A small spectrogram VQ-VAE, trained from scratch: encoder arch wide_resnet, batches of 32.
Rows from block 5 of the encoder of a small spectrogram VQ-VAE, named by matrix and row number. Rows with one number belong to one channel. Each number is 128 + 24 x the weight over its row's rms, rounded and kept within 0 to 255. All counts start at 0. After the name is the row's rms in percent of the matrix's.
After each channel's rows are labels from the 100 clips, of 14976, where the channel reaches its highest value: "lies over" is the class under the peak; "strongest on" is what is common among them. Only what is clearly more common there than usual is listed. The data: short made-up English sentences, spoken by a formant synthesiser in many voices. In brackets: how many of the 100.
# convs0: first 3x3 conv (encoder.blocks.5.convs.0.weight, 240x240x3x3, each kernel summed), inputs 60-119
# convs1: second 3x3 conv (encoder.blocks.5.convs.1.weight, 240x240x3x3, transposed, each kernel summed), outputs 60-119

convs0.160 125 [ 91 132 112 121 154 109 122 155 139 154 144 137 102 132 165 105 122 108 136 122 127 148 145 120 113 141  59 140 144 119 119 118  96 102 119 158 101  97 197 117 118 125  76 153 150 124 127  75 119 104 110  98 123 139  90  97 107 117 115 108]
convs1.160 135 [165 138 137 150 141 120 147  97 107  81 142 121 132  98 177 162 156 121 127 153 122  99 118 144 116 178 134 101 121 116 107 115 141  70 169 143 127 104  96 114 128 132 130  96  83 100 152 136 104 117 133 111 184 135 146 138 114 103 100 137]
lies over: /i/ (27)
strongest on: voice: child-like voice (54)

convs0.12 112 [116 114 141 158 110 135 105 181 126 118 121 117 131 125 166 101  99 121 126 151 146 148 117 111 133 107 136 158 110 102 123 118 108 134 110 122 106  99 137  77 107 127 141 140 113 128  83 134 145 139 116  81 143 103 120 118 112 106  97 135]
convs1.12 105 [191 138 107 137  78  88 118 133 120 124 153 146 112 160  96 151 168 146 108 144 129 155 152 148 144 123 122 148 133 100 154 130  79 149 117 123  96 117 138 114 101 148 120 128 134  85  97 118 101 163 199 104 138 136 112 102 106 159 143 117]
lies over: /ɔ/ (38)
strongest on: /ɔ/ (50)

convs0.122 110 [138 108 130 155 114 116  93 160 158 113 131 109 129 161 129  95 105  93 118 118 144 137 152 105 121 109 190 104 132 114 108 143 103 164 116 116 100 124 142  97  85 143 140 113 163 112 138 125 145 123 121 129 180 121 151 105  95 132  91 127]
convs1.122 116 [157 144 164  95 125 164 111 134 148  97 149 109 118 158  91  68 127 108 134 186 144 119 139 124 103 145 186 149 128 119  70 109 130 126 109  85 143 123 136 172 119 114 128 123  93 151 166 115 105 140 127 110 102 161 115 104 121 129 103 127]
lies over: /t/ (29)
strongest on: clipping (25)

convs0.125 182 [137 157 130 157 157 111 149 189 109 127 169 159 122 151 158  96 126 127 128 176 173 162 174 110 117 134 161 179 110 124 152 137 127 139 136 118 119 137 189 144 141 144 161 115 167 160 128 147 169 130 126 144 169 127 143 127 123 128 151 117]
convs1.125 140 [117 132 127 118 117 131  95 118 107  98 126 141 141 164 163  87 153 128 124 138 105 121 148 130 148 116 111 192 157 150 103 116 135  96 115 124 117 131 121 139 219 121 156  80 114 139 130 122 131 137 120 133  98  89 131 105 115 141  92 104]
lies over: /s/ (61)
strongest on: /s/ (86); clipping (50)

convs0.165 129 [182 106 127 114 141 111 124 137 240  84 139 138  88 108 111 140  89 126 123 117 133 158 123 125 128 127 167 111 131 101  81 123  99 161 110 120 109 107 128 117 103 111 155 118 148 107 138 160 137 123 144 107 184 125 126 121 114 136 118 143]
convs1.165 140 [ 91 117 130 106 154 123 128 143 136 117 158 114 142 130 104  92 107 173 102 147 155 122 162 130 103 138 147 146 182 129  83 134 137 191 126 128 150 107 122 134  95 117  85 138  96 120 105 113 134 143  92 146 164 119 122 117  97 116 110 134]
lies over: /k/ (30)
strongest on: /d/ (78)

convs0.161 026 [ 94 153 135 136 140 135  72 149 112 131 135 142 115 122 124 108 152  86 140 144 133 153 118 125  95 126 136 133  99  94 113 154  76 156  63 101  74 100 133  78  69 105 127 114 126 151 122  92 121 124 120 134 134 135 112 115  94 150  92 118]
convs1.161 017 [121 180 142 126 118 137  99 108  71 104 130 155 124  96 166 104 144 126 127 127 140 115 115 130 111 166  99 161 123 106 129 131 125 149 113 122 140 132 124  93 104  88 139 113 106 135 112 129 118 116 103 125 119 123 147 124 105 131  70 103]
lies over: /tʃ/ (45)
strongest on: /tʃ/ (50)

convs0.41 131 [123 148 117 141 142  92 102 141 179 109 141 116 108 109  94 112 167 122 112 140 161 150 110 139 113 137 169 151  82 132 135 148 122 125 110  94 140 135 140 133 123 100 126 119 119 130 120 103  96 133 113 141 135 152  90 125 120 115 123 134]
convs1.41 127 [112 121 126  98 128 132 159 141 128 121 113 103 164 126 108 144 102 152 118 129 132 106 113 117 109 124 119 129 127 118  90 118 140 150 123 152 128 110 138 150 131 105  95 112 142 116 152  60 131 109 106  97 145 171 134 140 104 144 134 147]
lies over: /p/ (31)
strongest on: /p/ (57)

convs0.38 062 [103 150 129 138 142 139  79 149 138 122 155 127 134 137 145 108 128  92 139 147 151 154 151 130  95 152 143 138 139  85 128 133  83 147  80 116  84 101 140  65  59 133 147  86 145 136 114 100 144 114 121 118 137 150 138  95  83 141  78 119]
convs1.38 041 [124 125 124 125 108 140  90 109 122 125 128 124  76 137  82 156 159 150 103 153 156 142 128 155 118 123 122 130 137  85 124 189 107 127  99  94 143 133 135 126 103  96 104  98 116 118 128 133 129 105 194 120  91 119 140 138 102 122  71  85]
lies over: /s/ (44)
strongest on: /s/ (80); "this" (34)

convs0.11 106 [166 113 128 149 165 109 127 117 139  99 131  91  99 114  96 107  69 131 121 104 160  82  90  90 112 105 142 133 100 134 122 114 138 119 125  81 126 113 109  79  89 124 128 124 130 125 145 137 123 128 138 167  92 108 107 137 150 115 133 111]
convs1.11 126 [161 139 144 129 133 107 145 116 119 108  98 104 110  92  89 113 121 149 106 126 143 142 113 123  65 135 104 149 177 154 121 130 117 123 124 139 105 142 154 131 136  92 106 132 158 134 122 105 131 112 109 117 137 116 131 124 133 122 137 107]
lies over: /ɝ/ (40)
strongest on: /ɝ/ (77); /tʃ/ (48); mains hum (36); "teacher" (34)

convs0.159 075 [123 143 140 136 148 121  70 136 115 122 136 140 135 140 121 125 155  74 156 139 135 137 152 115 121 143 136 142 125  78 128 146  76 139  83 140  76  87 138  86  74 143 136 129 130 151 106  92 126 119 147 100 135 134 133  85  72 128  64 125]
convs1.159 051 [116 145 136 121  95  93 135 120 113 149  99 117  94 170 113 122 102 127 113 136 109 143 157 134 117 127  87 151 136 124 122  71 106 108 108 162 117 118 172 113 134 115 108 130 119  98 133 120 131 130 152 120 155 130 141 139  93 124 122 102]
lies over: /ɹ/ (30)
strongest on: muffled (low-pass) (67); voice: deep voice (52); "every" (35)

convs0.231 098 [121 158 129 106 165 111  73 120 166 118 137 142 123 119 131 107 133  88 135 155 133 140 132 111  81 132 117 146 104  90 132 136  89 130  88 112  84  85 116  72  79 145 114 113 139 128 104 116 111 111 124 108 141 111 135  78  90 139  85 129]
convs1.231 084 [166 137 134 178  99 135 104 121 151 159 170 115  77 131 166 180 153 115  69 114 131 145 157 151 116 114 125 132 164 137 100 129 101 144 118 147 131 115  99 130 112 164 153 101 138 160 143 126  72 162 140 140 111 131 101 113 130 160 103 178]
lies over: /ɪ/ (27)
strongest on: quiet level (78); muffled (low-pass) (68)

convs0.65 083 [115 147 137 140 149 142  65 152 128 117 129 129  93 140 141 121 114  82 142 124 111 131 148 114 130 131 148 138 122  76 134 110  82 141  87 111  81  92 124 108  70 136 137  90 145 132 120 101 155 116 128 111 123 141 124 100  77 124  64 134]
convs1.65 060 [208 152 163 115 131 136 122 143 118 115  74 116 112 139 139 116 143 117 118 124 146 109  86 105 122 136 135 154  76  99 153 114 114 133  98  72 119 152 125 151 127 127 140 122 114  97 184 103 131 130 100 150 117 124 118 142 127 124  87 104]
lies over: /ɛ/ (35)
strongest on: /ɛ/ (80); "where" (44); "is" (37)

convs0.101 078 [148 154 128 141 143 133  62 141 132 139 125 132 146 148 146 126 115  82 137 139 114 142 173 113  95 135 150 124 149  85 148 132  85 146  84 111  83  97 128  67  67 137 125 122 112 144 126  98 150 130 126 114 149 123 141 104  87 124  75 139]
convs1.101 067 [134 163 101  94 160 100  99 149 172 153 138 122  87 179 127 126 116 119 165 139 167 150 127 125 114 157 111 148 116 139  66 150 111 197 116 106 136 123 144 106 131 134  94 144 159  74 145 160 142 149 154 132 119 131  97 103  94 127 114  93]
lies over: /ɝ/ (91)
strongest on: /ɝ/ (97); /aʊ/ (47); "our" (40)

convs0.233 094 [100 117 107 132 128 132  78 114 138 116 156 134 108 134 115 129 130  86 119 127 140 148 120 123  81 162 119 122 118  97 135 114  98 106  93  98  92 109 108  80  63 125 124 126 113 141 106  99 131 103 109 147 165 151 100 103  95 108  92 112]
convs1.233 070 [106 137 149 140 126 111 135 124 105 132 121 164 104 124  93  84 101 133 147 137  72  99 109 115 136 120 119 163 130 119 129 110 116  97 113  88 121 111 129 117 145 109 105 101  63 127 158 150 114 180 143  99  90 171 157 138  90 113  68 147]
lies over: /ð/ (36)
strongest on: /ð/ (71); "that" (36); white noise (32)

convs0.86 110 [157 114 115 121 149  96 137 171 157 118 134 150  85 134 151  79  49 125 108 131 121 145 108 105 107 112 139 113  81 119  75 124 110 146 133  80 114 136 157 130 112 122 111  85 193 156 145 121 163 147 112 150 120 134  78 113 135 111 115 118]
convs1.86 145 [125 153 114 141  68 158 138 131 175 120 150 170 147 178 118 165 137 123 176 183 138 151 117 130  88 134 146 126 105 136 102 124 159 106 127  85 100 139 132 159 151 129 114 124 110 109 123 117 103 102 157 161 159 101 116  96 158 156 101 122]
lies over: /z/ (63)
strongest on: /z/ (75); voice: child-like voice (65)

convs0.207 084 [144 127 123 125 122 156  69 131 152 143 123 116 122 124 130  91 130  77 131 113 131 135 128 112 120 127 158 119 128  79 144 123  70 119  89 146  74  91 119  64  83 146 134 103 122 124 119 109 135 110 114 104 142 141 111 104  89 115  82 107]
convs1.207 072 [169 129 154 151 148 143 130 145 134 149 158 161 166 150 167 118  97 120 109 130  99 143 191 120 127 187  94 127 141 133 157 131 127 176 123 161 113 103  71 127 116 123  97  87 123 132 148 127 141 137 114 124 143 141 120 126 103 149 138  78]
lies over: silence (100)
strongest on: mains hum (100); clipping (26)

convs0.32 134 [102 111 124 142 118  89  98 149 159 148 119 148 139 126 223 172  96  99 109 112 115 136 135  97 106 142  95 109 170 119 143 108 112 106 113 141 136  96 173 113  77 161  76 131 109 127 126  93 114 100 125  77 115 110 121 111 118 108 103 206]
convs1.32 118 [153 169 140 166 116 109 140 108 101  98  70 155 120 144 118 163 152 146 122 112 147 131 143 126 175 138 166 112 146 128 139 130 106  95 147  54 136 120 112  82 129 146 145 171 153 129 144 112 134 117 109 127 118 123 126 154  92 117 116 158]
lies over: silence (98)
strongest on: mains hum (96)

convs0.1 078 [156 139 132 130 117 114  98 147 187 126 145 138 133 155 124  79 135  97 138 113 103 140 102 130  77 144 103 112 144  96 134 126  92 134 112 104 102 106 136  99  95 121  98  96 121 108  97  95 110 127 110  54 131 135 100 107  80 125  92 126]
convs1.1 097 [154 140 148 192 162 149  88 150 159 111 113 168 180 166 130 153 141 144  96 124 116 138 115 152 145 121 147 162 139 115 175 141 123 147 154 131 146  94 116 146 130 107 138 144 139 130 124 161 182 171 132 134 157 141 140 159 132 151 107 126]
lies over: silence (98)
strongest on: mains hum (55)

convs0.64 105 [143 180 113 146 182 137  94 150 109 124 129 142  85 154 128  91 106  97 148 175 128 125 140 103 131  97 160 160 113  96 137 131  95 134 124 118  99  87 130  98  95 131 152 157 106 119 105 131 155 118 124 102 116  98  93 102 109 111  84 106]
convs1.64 116 [127 118 149  75 115 201 121 128 132 100 144 125 121 149 138 151 115 123 129 142 136 130 136 109 130 123 170 107 148 142  93  92 112  74 144 145 134 112  98 136  90 159 134 105 131 106 121 142 139 120  90 157 128 113 141 108 119 173 106 116]
lies over: /i/ (73)
strongest on: /i/ (87); /ɛ/ (80); /v/ (72); "every" (65)

convs0.45 118 [122 145 134 137 122 111 107 118 140  95 120 111 111 147  80  95 144  96 140 104 137 126 134 133  94 128 104 115 118 109  92 149 108 132 102  90  96 116 131 101 119  97 139 101 145 116 109 110  98 102 126 114 122 155  92  97  98 140 105 112]
convs1.45 121 [140 170 114 146  85 155 125 136 124  97 136 207 178 146 154 172 138 148 144 126 112 115 169 124 104 163 126 105 110 164 119 157 106  96  99 127 140 111 133 112 112 164 136 136  99 112 123 135 140 138 132 148 124 124 136 160 149 166 124 121]
lies over: /ʃ/ (27)
strongest on: voice: high voice (64); "she" (26)

convs0.164 100 [137 198 135 117 141 107 117 125 123  90 133 111 105 112 114  91 160 112 121 134 139 144 128 117  87 112 148 123 110  91 128 140  97 162 111 116  96 130 105 145 109 138 142  99 149 120 111  94 124 134 132 108 194 134 140  64  96 135  93 123]
convs1.164 125 [118 137 121  78 122 112 137 100 108 127 155 149 128 116 112 124 138 179 106 119 115  93 157 150  74 167  92 136 146 155  84 139 135 159 102  84 116 129 144 150 137 151 102 164 111 127 111 142 115 133 124  98 145  97 109 140 145 129 125 108]
lies over: /ɪ/ (33); /i/ (31)
strongest on: "this" (37)

convs0.191 113 [118 122 150 146 139 102 112 137  95 134 117 119 107  58 116 132 108 125 142 175 162 122 194 140 150  92 134 152  76 103 101 143 141 169 129 120 128 134 155 154 120  67 133  76 176 108 148  99 159 149 134 154 118 124 180 125 109 137 113 118]
convs1.191 123 [163 101 156 106 101 119 109 173  94 115 178 138 174 152 125 104 108 131 106 156 120 136 133 153 113 113 115 160 109 135  71 111 125  96 109  85 158 194 163 177 134 131 117 118 129 117 117  95 125 105 130 123 131 101 104 122  99 170  96  96]
lies over: /z/ (51)
strongest on: voice: child-like voice (80); /z/ (74); "is" (31)

convs0.168 122 [ 81 111 146  94 131 133 117 129 100 133 145 174 101 142 185  91  94 118 135 169 137  98 125 149 130 191 153 131 124 103 128 132 130 158  87  97 100 117 108 125  93  97  94  81 148 135 154  94 136 127 125 154 126 158 153 102 132 136 119  95]
convs1.168 142 [152 120 139 121 135 146 115 158 158 100 135  96 117 140 121 116 100 141  87 118 122 161 148 110 107  90 132 150 121 139  54 100 130 114 106 118  75 101  83 154 129 129  95 111 118  83 133  94  71 145 106 159 146 129 126 116 141 159  99 109]
lies over: /s/ (30); /i/ (30)
strongest on: quiet level (79)

convs0.47 058 [115 131 133 124 133 136  63 124 142 127 147 127 111 138 142 107 161  78 145 142 135 132 134 133  76 139 127 138 119  81 138 140  77 142  89 129  75  79 122  82  75 117 127 107 135 135 117  78 129 118 121 125 126 136 136 102  85 146  73 136]
convs1.47 035 [123 152 158  98 137 159 117  95 138 148 140 151 110  90 123  97 133 132  82 157 159 131 101 162 109 136  95 118  89  99 144 156 120 162 136 134 103 118 144 128 130 123  76 123 123 151 140 126 100 139 173 111 116 160 106 124 100 153 117 106]
lies over: /s/ (52)
strongest on: quiet level (77)

convs0.134 115 [131 142  99 148  90 160 105 134 121 126 152 160 137 136 117 123 175  97  86 117 149 167 140 141 115 148 163 122 175  82 133 114 104 111 106 136  91  98 114 105 115 133 154 108 140 110 112  98 144 103  99 130 166 145 122 103 103 113  93 100]
convs1.134 122 [126 150 129 100 167 117 133 145 104 139 116 127 151 127 142 147 120 122 147 148  97 103 131 125 119 162 106 150 144 151 114  85 129 133 107  85 125 147 137 114  97 110 108 138 142 112 105  95 125 127  92 141 172 177 127 141  70 124 131 140]
lies over: /i/ (70)
strongest on: /ɛ/ (85); /i/ (83); /v/ (80); "every" (75)

convs0.106 102 [184 123 129 165 141 105  99 122 143 136 120 107 137 124 155 100  92 131 104 113 107 116 145 129 130 179 100 130 155 114 130 108 136 118 119 163 127 138 146  85  83  96 120 116  84 142 116 148 155 169 133 126 188 162 154 125 117 111  84 130]
convs1.106 135 [128 149 163 138 140  82 126 153 110 131 148 102 118  99 128  98 130 152 143 157 132  97 133 125 151 154 127 113 171 156 127 140 116 106 102  70 148  99 155 100 105  88 114 148  72  71 126 135 147 121 134 112 128 149 133 118 104 137 107 116]
lies over: /ɝ/ (40)
strongest on: /ɝ/ (75); voice: child-like voice (51); "our" (33)

convs0.149 109 [133 142 142 143 122 154  70 137 129 117 107 184 138 188 107 130 120  87 114 116 109 121 109 146  86 136 147 114 130 101 143 122  91 127 101 108  91 118  90  93  83 155 133 125 104 119 100  73 141 117 132 143  92 153 138  92 109 142  89 101]
convs1.149 092 [120 138 145 138 108  85 113 124 153 161 128 127 109 111  93  97 103 121 131 117 135 123  88 119 130 125  82 156 113 128 162 106 142 142 141 150 120 165 121 128 143 131  79 107 106 128 137 128 122 172 140 100 149 130 155 145 141 111 101  93]
lies over: /h/ (34)
strongest on: voice: low voice (59)

convs0.119 127 [107 105  96  77 117 107 117 132 159 142 129  97 131  88 140  92 158 137 152 146 130 158  81 141 128 113 126 146  79 122 123 115 124 103 142 125 131 122 154 120 123 126 123 139 106 140 118  93 112 104 119 106 119 104 101 113 138 107 128 151]
convs1.119 122 [109 141 106 138 102 173 115 113 107 132 150 134 150 153 135 141 117 151 133 127  90 155 152 131  90 113 126 110 110 130 135 102 133 106 159 153 174 112 130 107 117 117 136 117 126 140 155 108 115 155 104 142 126 127  70 144 146 161 133 149]
lies over: /ɪ/ (42); /i/ (35)
strongest on: /z/ (83); voice: high voice (59); "his" (33); "please" (28)

convs0.170 113 [107 151 147  96 176 141  92 139 131 138 147 126 106 123 143 109 142  95 115 134 163 145 123  93  83 145 146 124 131  91 118 148  94 140 108 131 101  91 133  93  96 160 144 128 110 154 101 110 125 130 128  68 160 106 120 103 102 133  86  75]
convs1.170 101 [169 148 180 133 135 139 133 115  94 109 143 124 109 163 125 160 156 117 154 155 148 144 137 149 112  79 133 162 173 119  75  99 129 130 123 147 101  91 137 140 122 166 120 143 133 109 134  92 107 129 146 118 105 145 161 129 114 133 110 131]
lies over: /æ/ (26)
strongest on: "that" (37)

convs0.116 153 [108 155  80 135 156 150 103 184 145 150 160 112 147 136 168 134 130 121  83 119 168 159 125 140 120 166 138 123 143 127 125  88 125  76 110 126 141 112 165  98 114 147 177 135 146 132 138 111 144  82  77 128 158 162 156 122 126  77 116 136]
convs1.116 117 [165 153 102 145 147 140 175 173 104 123 133 166 174 157 127 126 130 132 112 123 121 146 161 112 114 142 139 154 169 114 123 102 124 125 173  70 129 117 146 136 111 151 112 161 138 166 139 160 153 102  96  96 143 141 155 155 145 101 121 148]
lies over: /ɛ/ (46)
strongest on: /i/ (85); /v/ (59); voice: child-like voice (53); "every" (45)

convs0.189 080 [124 140 143 103 125 122  79 112 147 128 123 127 109 132 131 124 148  93 160 158 106 121 137 139 130 156 143 127 147  95 144 161  88 158  69 107  92  86 116  76  64 132 115 101 132 127 116  68 120 122 125 108 132 135 109  90  94 154  86 121]
convs1.189 070 [101 128 155 100 129 183 118 108 160 139 125  74 119 131 103 128  99 155 100 151 148 121 152 120 133 156 111 169 127 132 101  91  98  89 114 141 124 111 133 134 124 138  96 109 149 152 153 128 116 187 159 138 120 159 126 128 105 146  71 117]
lies over: /s/ (45)
strongest on: /s/ (85); quiet level (76); /ɔ/ (47)

convs0.196 115 [104 123 131 124 138 141  81 165 130 129 169 124 125 135 157  77 109  87 120 114 166 167 117 119  87 166 130 106 135  86 130 118  88 108  99 149  83  95 158 108  97 153 102 110 122 145 119  93 117 112 137  83 163 127 134  96  91 112  88 130]
convs1.196 116 [160 111 134 123  82 141 115 155 101 113 146 110  70 136 132 136 142 145 149 108 122  98 166 149 136 167  99 121 127 113 101 124 142 120 155 141 134 129 129  97  48 114 187 136 137 107 135 111 155 113 106  91 150 144 116 132 154 124 122 148]
lies over: /i/ (28)
strongest on: quiet level (60); voice: child-like voice (59); mains hum (31)

convs0.218 135 [108 133 120 102 148 161 104 139 119 171 145 102 107  81 132 116 131 137 145 109 132 147 110 148 128 144 190 108 151 136 103  92 136 114 126 118 142 131 125 123 103 116 156 120 104  58 142 126  95  96 123 135 149 144  91 124 148 104 110 129]
convs1.218 104 [106 181 137 143 139 161 123 145  95 148 128 138 141 145 138 125 110  81 124 104 136 127 151 126 176 151 124 140 147 175 124 129 143 100 147 139 121 139 151 124  81 123 136 125 140 171 161 151 126 114 101 134 143 121 189 131  92 146 136 151]
lies over: /t/ (40)
strongest on: mains hum (26)

convs0.51 116 [119 148  98 112  96 111 122 130 115 108 130 106 137 143 105 105 147 143  66 118 132 146 117 138 128 165 121 104  91 119 119 126 114  93 121 137 134 119 123 133 105 142 150 107 140 135 152 135 111  81  90 134 158 147  76  85 145 124 100 116]
convs1.51 129 [179 135  92 128 132 140 134 150  90 169 163 174 147 177 143  85 135 116 152  96 123 138 133 132 119 144 150 167 192 148 123 128 159 104 156 152 113 122 171 125 114 105 102 149 137 130 110 122 149 122 122 146 139 134 160 151 168 149 142 150]
lies over: /i/ (38)
strongest on: "every" (49); thin (high-pass) (32)

convs0.216 145 [160 105 141 105 140 136 127 118 197  98 129 111 120 124  47 103 144 134 120 125 146 127 118 146 119 102 165 120  96 123 102 151 128 171 119 106 139 127  87 152 111 126 114  85 152 113 117 111 109 155 131 142 158 151 151 129 119 133 133 106]
convs1.216 148 [ 82 147 131 114  84 136 118 100 104 114 141 124 148 120  96 115 105 166 117 149 118  59 137 134  92 151 146 139 165 132 121 133 136 130 124 137 166 146 137 124 133 143 125 137 106 143 103 101 137 149 107  91 158 162 115 122 100 138 127 112]
lies over: /t/ (68)
strongest on: clipping (27)

convs0.74 093 [136 132 135 113 133 132  86 130 164 135 127 128  66 130 161 127  92  95 133 115 146 111 108 116 126 109 148 103 126 102 103 116  94 146 125  85  94 106  89 112 111 140 165 157 144 151 106 115 149 121 110 144 137 133  92 106 127 125 110  99]
convs1.74 134 [126 152 111 168 122 118 110 110 126 105 130 175 157 138 169 147 125 135 176 160  79 138 126 116 141 148  91 131  97 166 125 129 140 132 136 151 109 130 123 119 140 151 142 105 122  95 124 137 132 132 165 147 141 122 131 113 146 161 111 143]
lies over: /z/ (28)
strongest on: voice: child-like voice (73); clipping (37)

convs0.105 092 [139 128 145 154 115 111  94 140 164 132 140 125 103 138  77 107 132  99 129 144 138 135 148 119 107 123 153 100 157  99 125 141  87 161  83 123  81  76 107 101  90 132 129 127 127 112 116 107 149 135 122  86 113 112 125  91  77 131 101 139]
convs1.105 090 [126 187 144 120  96 163 111  90  85  84 130 115 139 100 125 141  98 148 104 170  98 132 167 146 112 121 138 130 103 114  96 112 134 181 149 111 128 113 130  80 100 104 106 152 108 134 129 118  81 146 130 124 123 141  82 133 135 144 116  94]
lies over: /ɝ/ (38)
strongest on: /ɝ/ (81)

convs0.211 079 [132 143 139 112 135 113  82 121 127 117 128 108 113 139 124 100 154  81 111 129 140 126 118  91 120 143 132 124 109  82 118 113  70 131  69  98  89  90 137  95  60 147 142 100 132 136 111  79 136 135 129  92 129 138 117  96  85 109  89  90]
convs1.211 071 [170 128 146 156 113 102 126 173 151  92  92 127 156 131 116 118 142 154 127 122 120 135 129 159 158 141 120 148  97 115 130 116 113 128 130 117 108 104 111 145  94 131 111  97 114 123 162 123  94 167 145 153 146 122 135 129  91 142 110  97]
lies over: silence (92)
strongest on: /ʌ/ (35); "our" (34); "every" (33)

convs0.78 103 [ 93 125 140 107  86 110  77 125 140 110 135 127  90 135 170 132 152 109 148 128 127 143 121 124 121 139  79 152 148 105 136 116 100 146  81  83 104  86 142  90  91  94  90 133 113 141 124 120 128  99 135 137 133 124 107 110 123 128  95 110]
convs1.78 124 [141 116 137 120 142 140 136 173 163 127 124 114 152 128 143 144 110 131 103 116 136 154 184 116 109 141 146 152 133 152 103 144 130 177 139 126 137  77  74  86 118 109 131  84 151 171 162 137 149 146 109 136 136 133 141 123 102 162  86 162]
lies over: /z/ (28)
strongest on: voice: child-like voice (59)

convs0.104 147 [134 154 113  89 154 113 134 150  58 142 160 127 138 112 164 131  88 137 108 133 141 123 133 128 140 155  62 156 139 120  93 103 114  90 119 121 107 123 175 133 122 119  73 137 152 131 102  93 128  87 121 110 112 115 141 112 130 110 122 115]
convs1.104 115 [138 142 117 133 101 142 149 125 110 132 160 136  91 160 144 124 135 117 140 179 117 177 153 115 152 133 142 121 153 129 140 100 139  78  98 131 132 116 145 139 122 138 111 122 129 161 158 129  95 126 158 141 142 168 149 109 145 118 135 130]
lies over: /æ/ (36)
strongest on: "that" (44)

convs0.5 139 [ 96 145 129  72 169 115 108 121  70 116 120  97 119  84 127 100 118 124 127 119 107 143 132 121 126 146 116 149 109 102 109 109 127 116  89  96 117 120 116 100  99  89  72 116 126 149 153  91  96 125 129 128 116 139 104 104 115 108 112  95]
convs1.5 118 [128 151 140 114  88 131 137 108 111 100 128 182 138 115 110 131 100 125 127 130 115 150 155 113 143 109  92  83 115 143  97 144 130 113  99 119 152 114 130 134 134 138 138 122 128 139 136 117 100 127  94 108 104 109 133 140 164 182 155 143]
lies over: /ʃ/ (45)
strongest on: /ʃ/ (62); /ʊ/ (25)

convs0.139 139 [147 127 124  89 131 106 128 109 168 118 139 128  92  99  92  98 123 141  96 139 137 107  85 169 107 144 170 144  59 142 115 130 108 156 120  68 127 153 109 116 112 101 128  83 130  88 126 111 158 123 125 170 145 120  94 149 121 118 121  63]
convs1.139 112 [144 126 171 140  93 106 114 126 117 137 117 152 103 139 114 108 116 101 105 159 128  95 136 136 136  80 125 130 130 110 129  88 125  72 105 104 138 155 149 195 152 132 109 115 134 132 146 104 102 157 144  75 170  70 144 121 158 148 123 123]
lies over: /k/ (39)
strongest on: /k/ (66)

convs0.9 063 [138 146 140 134 147 130  58 134 144 136 123 150 138 147 133 136 142  74 130 137 144 132 136 129 118 136 133 136 131  78 130 122  68 130  96 138  66  93 138  98  62 140 150 117 149 138 105  88 141 113 129 118 141 134 149  98  76 134  55 147]
convs1.9 035 [131 143 162 139  98 102 115 139 108 123 176 101 147 136 119 148 129 108 109 131 204  96 179 101 108 134 110  97 175 136 130 111 123 157 137 173 113 141 135 131 118 110 134  86 115  99 152 143 149 146 145 145  96 117 114 112 114 168  85 110]
lies over: /k/ (66)
strongest on: /k/ (76)